A small contrastive audio-text model, trained from scratch.
Training: adamw at rate 0.0011, batches of 128.
Rows from expert 11 of block 2 of the text encoder, named by matrix and row number. Rows with one number belong to one neuron. Each number is 500 + 50 x the weight over its row's rms, rounded and kept within 0 to 999. All counts start at 0. Numbers have three digits each. After the name is the row's rms in percent of the matrix's.
# up: expert up (text_encoder.blocks.2.mlp.up, 16x48x192), inputs 0-95
# down: expert down (text_encoder.blocks.2.mlp.down, 16x192x48, transposed), outputs 0-95
up.0 120:575405508432457489494564457568543576501539467583547430466494610471524495459478524500541433520519522501462514472477542462530500459610576456458484517567494507530551520560354467332495601471556495569532506461528504510582482431485461530557521449535499502482471557464560440446430459462517561551
up.1 081:556472500475474544478518405469439494529545543476487441516441544470475531493466462507555504513454542480442499388587442510492537500553535584552446473557475524490480494460445467398503542472553457525598493542450535575562537526528391473463474438552450445492506533448512569477476466495567522456
up.2 112:493499523450496611553471515519513476522473487538421449476440470594533488504534401472457508484553533524542558471568533539452467491532484597462490512462487517502609482534499490420435500381505404524544456497460493602489554529551458523507441355537513509493487418439484467461558491569558462537
up.3 109:449537531519471503501525499518482474536503473558519400518402457457608452532524374495450556511474532459403531443470529477530422578533482536431534519465512514487553535537515498509501566342583471540468491451506439587454531478555422508462560319503505459560495460490568491450540525496569564556
up.4 085:523511505515525556492537444553552511470538567469458455493399445562517499535537428512532610598559520510477513494506603520459467448475456609499474446454440636561575428539484526533429510437464542494580461485465499509468487483510456525482440412559546419533553506505535509446573485560528447490
up.5 091:540457596509397559493584522540510564516569458523495443481420499483557482532466440480498501554586474421518476411440629538499440494483534524457526491486558514496507501564462494502455546425648442515476518509426395546531510565499500510435499440529487440442539483478496497463511516489467529563
up.6 105:437437494455539476462526466489570464481539501514471435460512600524521551489491462487559504566569541481382504458510519503520520468567592448498476488568477483530502506522446533494459534534606524508524431457580498496528443507524402593579413445531549451564444475412456485548416523466525509490
up.7 094:482509472499494484479506474495546447654506537540498374508480567500534520440581492575454431543439548490533484524532473517523453491527552466541541526560479612548463497476538514511394533495514476557572437527466527532533537491563417518467476496553518493529468500563564536473374457519541522514
up.8 108:489526530394533509576533391572568379448525528534539452476523527592561507513525484545471472504457530551518515554543468502511465470490523649519533513472472550520530523444439484513483497473501490527556519464585524520455486466481456510491409483486564393518503448497470574506531470526591468501
up.9 082:523526522483425446413521483540452462567503478547540436504465611510544463416449474554462485445549505518526507499508463502492445547576478548420528497460563512521506524505462493431481606528537536543478547539550485547532505450519415535497505506542474479461431547411507401421428494490559502467
up.10 110:553522433508467471508521492531537491563478544470527391495494616421514503494563426506579536535575580534473503415611504550492488489526434538513421525568487600482622544530383486368456528499537565494641475533430519546545488484474489533497482432512521584524561501456496511518423453550535436540
up.11 105:449519573452542439481508482501524518563546524513537451514440575402551495455543493478472499548477539478481505418582568536526428542570508559474466570527588491508523508576469489401475545491548442553545453516537450571566506447574425568528512375513477459467455459435477509482509449514487598542
up.12 082:397467540426469512532482515438505381563475532556434418532513537535497479550537492522531509577475525561514510414511437458477486518511461495471568566521501524526532408453464421501437541438421471561566527491502536494473536423516472551575468487459529463515462405357528516413483448532560586492
up.13 105:492447554533502589555492480529464506570556491507482456498433529541494424479552382460470494567477550485460514361463531563474496447581502481497511543455520526527542544531492488475501522475590520576582457533497492533567520496578465512443453396479550502546511474514513514505518559634477513501
up.14 081:504378532450552517445390471529568479560508458472438411506509538551476406538545445443531568529464507475480420460536482556479487463567415428458450475537464489465498494516480498479465560477503478464545416521512414555451538403507489519573580496504559455508535463527511547408451527488547457496
up.15 095:492473558471503531472546491519585457518506439588536407491497492471509510495457457492443523587504492544503503438557558555470468569577569548473557536496587519541528521514444528507459555433549504594544488515536482592577538524491451568495457419528578506459480457464533555435457493493570477532
up.16 101:571387483425437475534568437549554534630537489604500481454522524472456465439460459645512468535530547471529503478390585518531383542540561443470440528527490545521441505460552458397433576428510506568517505449514448541483498490487494477553506521489456419381540538442482499429429516483526575550
up.17 094:530430513384536443427503541529551494509517520487537421535547590441479540443490441501474539578474490522458466497449440561556467585518559568473555543535519444476476515478462516495535554469536524456496512506440453578509492519535426546491461548557503403462444542468497546509410485521529492477
up.18 088:528491465556479542506511472496574494536500447498473481508499561457531513492530449443533532601525501480427558389513574412427394491523516494482416494477543580524473516572468563505484541464549522504522408532481452547567510559545487535458459485463536492449488494506448533532495475548507564447
up.19 123:468405530413557534482575451498631480555500514502516417537440614475466489513519463484436513537486434524473516464553563504489498480542577416443538498496514560447586488523440513408495521404484480533636433436504453534510484451501480563516514388534538484492478431400504529491435454518554479502
up.20 088:466396473465456514439465488581507522494562460515449513515520636523470430577497464474471511583473509469477488522517635434482431499624453511463512477515559545430496589460488495517499505464589568540550433496486444480526570497560439548376454474474523460518456494474462551521501548515516551478
up.21 099:574552531574402519558559478534369454474526489494457416512442563467492457467495466469543494440492624442520528500463449520532497483501515535434469498507478555522528561476536510443451551498454458489554482482488421512502497503536474506470444468492518481406523490539549500462523569511520495571
up.22 121:411564511446497426538454471515539423513502557473530438510471463453641428472509475579493513550543540500525472487534496512504518465560473544572513575584491539521509514431448608500506585479452487513623518510598501529452559598478526537436432474454495429554559413513487519430463505449458482508
up.23 105:390519505598509581487533506489426564535557485483439469576455522525489525559473416461442583472498527502481468383486576562459424449651488496430453518454554521510577533561534608483460485376542416544494511502488450566555444512536457560485531385528493503517552594510523446515474532495532496547
up.24 094:494445543532468503474427605532533588518529519478464483510481611504487511522419543466524461522551495462405478440476488524534478509451511498442429504516454495583615525627457587496458607620500534510542474569510530482529471484541419535567535544527524525515514560506479328514437524415498554495
up.25 095:537480520428531511503478470520539503544529546569514461507442446549444514455481419539493491506508543550467467486507427498601553451557538607524433537524408467589493487488419491397482545518527486559576514444439479485514474428540451530576449467543526442512512490500470446416420443440451489522
up.26 094:562510474496534525456471455463468479572561561561445467546483491530595478522605451478551448499537578421500498537468538572516385481496445534530480547489457560527511527537498497391457544499409436520588493534505474529491479444544467426498450432492425480471551449522553425446370452527613521555
up.27 115:430519552476489476527457536497490468515535488555519368421459595506480446527507410522458519590494528482444412431515482534592518479485508643503502555519515481524502546506529556498452489512560494508532542517476396516536536489524461543507485468521479388469543505480552553417417481503488487562
up.28 118:592419562432518470460573423590557510553517476523490427469467578444511504413467418563536519624547572462494473471499543469577463498535593551474495485553533563525508537490424507477445512492576448580486513481447512523533464432498517582527470430530463425482491527427532537529434463483508540559
up.29 098:570404518509543554506478487517531508580488449447488440468467674518488493579511460403466552603558536470481490395550572556447537520567503487479410499481521499468514526534501596408463550421587504573489470519457452521595506487490437569534485453558509467540479559429426508468495506478560474530
up.30 114:478536484395483509497473486473505448584492469498441400562426555574532514472491441502493499525495467572414549512546488425450425560595605509446505507569553571558522501522545514438483487452505527551561567496463528597517465474575445574392527445517507538515473412452548517431486464538556475502
up.31 082:496544533504487528517457439494652518510501451510563463530561426512419561516545476483560514505502473454519523593436502576454554509485525473521522497491509564552477513541431444393548466590442461433436515588543556470457446465505481492521461536490473571428546536520484507599427616420525546588
up.32 117:531479517513490523475518526537470554535534483524449432505491571456554500505456374477470483552511521495467517428495676574504441511533522465396455492496555613525524551499480494510411554369660442549544510520468449579532479569564442467396519369523466515470486543479504512487483521596548551561
up.33 113:413475545405515474511469494485489534604513513471356401531455570525551444507558432428455491547417506469549603470512507435464469507625470509462515477455505508498524485545459414421429544469512372524496556531512482580476552534471498546506521436473530448545474464477517559457542500556525423547
up.34 091:448500512421458494501529490485509461493533536566485463551391546481513509497490461462495504584483535443439516456489521546526434472600520512500547495484461567584530549584497500426433538472473442519547530567448487498523463494535422529485510465517479459445494445460450536440458523537460561537
up.35 116:579517477444498427514514393497378523586551528542491440493461415501563451521578425566559503506476525459547526460499484534542444492497471471476492454550481512582465583475524461484410475488506476523655509424483484466503522406454489465470463445518436462505531435547541465385442434503507514558
up.36 082:511476500568396508484501573522532575602480508434503484520473561490458472531491504499509462558519496449536505532469534519581474567516518331524489562501542486522514492506576471401544641655465494493410587523547482546445528424489511450451473475463437530489521535505521484517391515584483475505
up.37 098:541449522578470536548604525511438460488499454511492466476432562480552539463511482525553490465466643472475523398460494538543461534489480569472546557469486472554534573562518541447473582507481451506495430475498437570495522556534499477453530425588471497465442430438519534435584576590571429561
up.38 097:580445604385594423411496484561606503500455422531506478495502500427370526422488482457469521551482447524555475516413540537517547550507508542516507537486577458484438516524454506487494529499500524537432413531556455546536486433484443517498409536508492493450421511452472471537431514468501447506
up.39 082:429584578475542538486514500527585397494557525513446557448493523445452510494469519500480520507480490450540521567532474366543560560441491468472527475503525458483399460581446517502500487539463540389432521519628482566530546501536492589593547507483556495489420485387537447564408441452455585561
up.40 102:427478548384553528494454452530545477567517508523478495534431490569493421559574443495474499553459570589435513452530539483419399468523382495511531546439482569509586509561463469423468466434468423476545478507485544523492523482553470484538505429515521470542430385481499469512538425504525522495
up.41 106:592438535526449501505580382583490540617494467513504443469478544477520499431473472552593442442580588460392540432458556568546455490495464458462479480542550474582503567523462469373409556547540513522596438474496418500532503546496459553559446456489497543507488502500499476445448425502530524504
up.42 089:549480494510447548494499571530467510536447438509544472516419502470481585423485454462502524508564617422497498531442525566450492479521522499536526452495525470519498452461404479327480568548451422508526523615461478520446367466534466501476516469591485480479473607490572499397441533557545454546
up.43 104:452415593504482469523558463488492515488524479543482451522458539499529487583508411458458486490493554473519584456463542474491486455556488567497535544567534567497523595414461543485462513445426475480490496454512466561462470528566475492477544368512492415461427484487530469408484450470535509475
up.44 114:554503497457489465451501497534556517590608503559505391493436611411530447452435371477567530513612537458397427422530562462517443479509537567407466482515486498580517490488524487435486538438535504582605491492506466546499497501552496508521444433509487467437520486504584506463413432509575534529
up.45 095:509491560488456465439412466563485512578526523495483388531477514514448543494514505484476474503540457441492527484533486439513436474477546405477492441563463446515442497558525422439505594577482469539536482522515422501479503388507488510543592503522459479478487451467530380528431441527500505536
up.46 086:574402506452424519468463493578472490545528487518579428515492531514524567488452501454503514528516580366498509486463464527529456494515526442480485451519523502500507470511427475437527570557531510541486364485518465554498426497521527559475553429524522526374540498394499502369484519531548463535
up.47 078:520519556600519538495459484505477478624467445505464464502450634533547465605514512482510531566476557545432581476534504564544506466489497551488461570543553573510588474512457563473521579435521431497586522502429495569512515483494470498532467468504565463589510559558437492472494480494590470551
down.0 117:509503513566519559370526444493534480488540530459527420437509399567536545505520475511500546501519585487542488551470518535483567496502530543533348526583444393561484500569576527498475585502523402493498474435428472560541559509545522545484466447524528619484475529577582422501477478530479517582
down.1 104:527458514537524485479509513458481456495464516512515464432513411526431499547524473534486483410519439505562403503484644477520529561441496470514486451385505491534556498521499445501569454569473539534478626449596554455490526562517482473489524573525487500422531482475460444532420455560485499470
down.2 098:608560482545485494495504506448514518492419531524571403499486540491472550545501538466483584475512446463516489507419526564594527576428573506588487520394496487482508473548576417514544460456431526441500523517504532494522493549427453588502466542569500488518565544497584396477422517473433531454
down.3 105:555559449529450577518521457461485491485516474575521513525488580476428541536408533539559499525493532430488476481484507565469544474391507495531454612444500571490729504559593485524501439486473490555445515496466557426583432533469579509412333459526469510577443546475481486566498519524485536482
down.4 097:502531521551557524469398534464638460475499481513540598429498519481441573547479514423532582493465579475436538475517489586583666562515542650511529523503493510476514504511521467553540503455506465464525392536530494550478478507492452505473548548500522482493595589526508468480470524535542485502
down.5 100:515539543411426449499526462427580500383531476498586502565514583459498544519569493466606503446515498500523397477573486539584507518483403523591587524603467463504531596565523427480477458522450461430435505481563497514464514476452503570439534529578488582522507531494423447522492470447457500502
down.6 100:450404447539405614512466559472518546444538539515538407427453424557481552368518457479554463484498482545556424420494488534539470403543438498454490552498433507563501380532577489497565529506522495446547558520345498458615552504519507406474462525528532545436555525517480494462422516476455465564
down.7 089:521506534429400428474511475445373445540422540558494463492455467476460531501575478509485489568434507433512357608398447419466517546473491505434545547470410468554420557500535528538484555458540542503599496539508484583478472436505522460497557501483457398454536582524524512528531452529481548530
down.8 089:375482546606488548456449530545457442487521528436495491563555449502500483473511523511562561462587505569414526510549482478521610624498523511449564462547524505507522521546516477521448534473500685545476472480552504486463582429518469527481622457492403535465483563591499543488499549530539401565
down.9 092:565484516444422550555514537459444496436522459531449560487509482437521425472646515520416438513527492550519443499503613507465471527476438497516519422456514449467502586489459439528527486524469436494504548433603522583520463450576528423444415474483513477518451470572481538427506468477453399456
down.10 101:488497507575488602504389480441440441382453490504492517500516406590452489488538544569533512492527556429498508433498534573519539478557476460556475542455518515496536570457562525458516507596462563554518466419510516458539464511441538446457428552518477480469462390566480461544498511530509513421
down.11 100:559553440451489536410415462465483542527497531618494424567553517572541489419429518438463504387551549516589448506507396505512497507439493458499517455436499537568540550459501363534523609506540457404506458441511548417510448391522394520446477506445462489545563495479546494500466445509430466483
down.12 092:484584443527483582460419530549542503551520518435462533544435450541447510472511469551514552481464445542504517484423482400501515549528564530454490462424404468489595481464491431469444478477446452464445469400518415463465419481475444569472490459554538504510507457459446427530546506495489381439
down.13 101:539587542444457581491589516478568545500584548481547490548529454431450491565475452445514493416484449500544466472462489436450574468525538631454561462544550427502636520510558499540533567498506581431503546465553505464439445534520526489447580452535490436483479533600524526530483476450562516462
down.14 103:580570484449458484431526576532607447446567475476390592521452454539369491497510506448438546494486519560593544563590470521476629473529501544457543529532452415423530445591572442470465476501451460473441451486531422499486508518487494472439513554480497523515514455481389405429467468508546431501
down.15 099:473549503502551507554578410505473580481472498545463486423606438551579564489439481550536478521492548497494452440490524442523502424537427473598574530570500537530511540496446609469487570479514508446500541571575510500563504487503486541480524504449440437492395569526494538504411514558518477472
down.16 103:421431453539477501601500501514481489548467467481553443581482532538593514498445470573522333435539489520450517463412582580561456489513500501454501498525546566546463477495496504510554506438498460498525512485440637515509470578570531572500401496471496559514486591477423538483618493396473475535
down.17 101:514466404576562611449536583481538515451536480481471473519561512489496511517516491459560544423492549540474530400489494472506533482470514539502467471472495500510530522545519559469441613638524475519532460518390489549571471588558546418544451505493499473526531621432495480451383511484483491551
down.18 101:558504421491509530522558499492515483494537476508520462418503593487440547530498478496513497396496497488491524572555495478469478524463520548310516624502500503481504446548435477401511489439477492442511539455591518448596452488424522480475549487544455477492473459551538456549517489471545531368
down.19 110:508547473490521542541377569475579455531594527524508517438567470536444454445555515560588451569496629445531447484495497511616660498453448461422490512490476493453544522530500562546470582552489575464491457456501457541523532505559484454513478534455401441482503471546550418521443448480432560528
down.20 097:510548513498409479534545419576620523508570504510601508443543448493469454588537487449478480504494536470518549523519463479474506502505518592526489507484391508569473472504564510485605490455509541538445491499581509462544453499454465539421541550548445547556556589554412395516435419469412528570
down.21 097:432460385488417558462440494529428495474458486550534536484474460541515556490527496479437560550448475391434538522553449458497527505560495527414504497507505458499462489413511545510487504512453449482510480529564476487378478506468492491473578429484501420462468427531531517510506522561550474465
down.22 111:567514499591512520552470553412498564422536480481465609477548533555425450471483583581484450582516465490514449406517473446508431521467592419472521454511558445409480404508564410509523517465436534385458506493475556497551468442473520470566572478487426506450504496565450463566469453527417518551
down.23 101:555547475543492557469586503431595485487546472560492429528506511571546451542495511431536457451556587453418402532475426583492488521384515589504441442416473471397630501611528540553541523402553506537447523620523510533453453503490479551559536481508573536485469516516487463408486515562448504441
down.24 104:503484538595496524400496516447490500442499548506613455526480555471411520527514420468466420482528533490577479446504432539501568442504535528496532543520513471445553399485566536414577524455463526525437538444538491527553520532509511394594489465586575566570355612505526360472530505537554517470
down.25 094:463435487551498567514573482483480443496525469478543467451404495519517478530421464521590436417594447526586501397437557559548568452575417506480447512440547564621551537469440555545472466478548445491471435596502518563515522565448498546548547467482522515534521425419398535443482450527549478408
down.26 097:472513446486486545491479472472392473521458563521488442435484511502584513441509484440546495459539571481474453488437487482541450518555543426449492527472520420564551451568472464543480519473422441493515533445508469635450526454531449631581438562527553487469600524417504564484479499476434463511
down.27 094:539421461480494523646532473531427535561572534546531489445531485456597402516463482488553389524484593411553513471494576397495504528492429459500499505577511515448530557446418593515476543492399486517495493535490485465505443407517542516444506422476464551568536496581499506611511436567514502493
down.28 096:433530551497513488539419501451470559504517525589551474424527463482472486520463512511363482513431537455487443513463490532470457466522413408543473579540497457577602439527504557520480531429528425426447491400510499504524477458497454512530521540506511489520506441450478441518437379472404519572
down.29 090:493507496518506475543485500429659543439545486571517546447604492573534533418513488488444517465536478589446532509418539504476516494467549523517496442472457526522484499497559524490511463481375504535445553489589429422507563509567558546447514517565592563457497489447592454481480512468448439575
down.30 102:488449476528524498553464522540502448456521555492576491419528468458431560471413530413592488536574612472463489492447535541519536462386450460461492534479494536520473512495411470554529487535459483529464500487519609424594525445517513481397447530430510478473500559511542527498520545539452448520
down.31 105:532494505519518414478586524511474612557617506572574428549422517476527548435535592467489543571493521470413512547546485542555428544500514498505502598434484441420507459443487535512508572518554453500416499439436475635463574555468435462592483513541470477550483511402518619510437515457472506457
down.32 095:449501472556499450522519483413508522444494531560587540454549507468529496497416500532449413462545428497480514405459562504483616410478505483585482534565448604478571378528586459520558579423544507545517491502572529506618497480476492453508518401467506548487502537503517455500479442466451413530
down.33 092:508516447551474486519504512530563435420499489435535499432560434526480610486495532508482501433498494522603597587473489532484593572579603545529454509454436556546514463587495391506565379557558474630397513502496497499506352486446502499548525482468480442465434579506516524380478524469492508501
down.34 104:580497530522523568563432554436470441508475420523492553545513442440500506514575487433458492476533489512583440525430563425472483460448424535412477565499483532544509512456523429570473467442472461414529541497499500459495570501524533496526575590484463556524496457504594443492514430465437578527
down.35 104:517439564466466472469460469508429517468515420520608432539525544561464498429532555490591527504526409528601455556453535493553467452461541533441562536484506566443380472550474457544526511507564446514434489441484592527457526482494483503501499481557551593512557464466457494599563509572396567516
down.36 091:486502518559473526539527433443543455407462537446463489524501474576549506412476386483461476592425555555391481502415500461479508465549512442438379460520520468491507588534510504461487461436512438534520501513478615491515532441546456480481482500512549468523544411442494492553465551545485468399
down.37 100:470537497550568623473568437574523488482446484505451429501435491580531444469580451491483517593410541519398442570493496547478466606571550469496521529508502415451529472373484477484574431455410506574506482569533499529502600424431530513496527468456484489523471501452496534412485576525562458486
down.38 108:511498556595536611536535467483550467565471481485621498451507540531481532522482490436531524483470546549474422480569503445547541505475448597465381535572524400497527413554462520504455475524537472502517434493455624497469508570466411577440488475449484470555587550477460578462447455486528547487
down.39 095:470472521507485469401533526589495419505468505455551467534459545508534510481518500438447524561583509514478450492465505471460534537402466478424492515532549509451511467486543603519374497445523489554439516400417494496416449513422458445506553490412507499533466477449558539432438513484561482652
down.40 095:499468463419387571474532430607469502494468481508536540456541477575394495542463395555476556419507470523524566420503480518505530460518566534549516505481413539464610556551578368476531477541580471489497551482452384431476427454472537553351495547473520517548502541460497459457447490419527492580
down.41 117:566442484500465566537496532546480478482511581518528501473530581427476481529450519524482415502526511491460567427466470558506513471525440486504491464568544521529537558472440524440449483463498541480558521576522492480583428539453548542497422383488525505548579564502422447494515454471485543553
down.42 109:539540513524491448502547468457543487478470475474491460456457361561588520498523514465514504581476500453403459556499534473510406471497543442452412518491539472452460429521443511625459480409485461494527527561575530546422518454499523434525491456586462389491551455420456479502515505483513469543
down.43 103:490459494588485595493511512506550511491463612560551521536514495492546578511485448464550479483476499503532373343510637457501581490472470444479477543467495550434520548491535458501522530453500502471517504539568534552520445418530475400476577558416518428541483569552459547504518403479489473474
down.44 084:484481568436494532576539575509515645514578489508546454441476510464535474501463424429509493444479620439486508569455595477579396546591475470479528523500468500516510527586596541526439497499465489532549503485539467453490481534449467533563541521487542475495473441509468462555489483484533441524
down.45 106:472602531492461393413523446555453566552460507528504470462477460415512473403546605528528523474543420465482558509485405462549474466402640458536511511524462354486502534550462561516521552547509465489494527459611481639455453514507470538491466510523501467470482545521495427486588474590500507523
down.46 101:405528468494455412484437479474448501610484561504465536492503464569595504427432478473470515532477517509458508483541491467507473483561522433479368479496493447452520450432516519476397492479532457599496478523553509559377536525507498484446513494457548592509441517532416566570462504508558527504
down.47 094:608497436572449491501404548406420530505488466470511490494470548527505531459503503448495483528513593537456482496483560523526541451574518506587433523477505469561610428619521482507521464419516554498406475523458510394555520553577587457453473427579469566511458581524522356540503531511534546533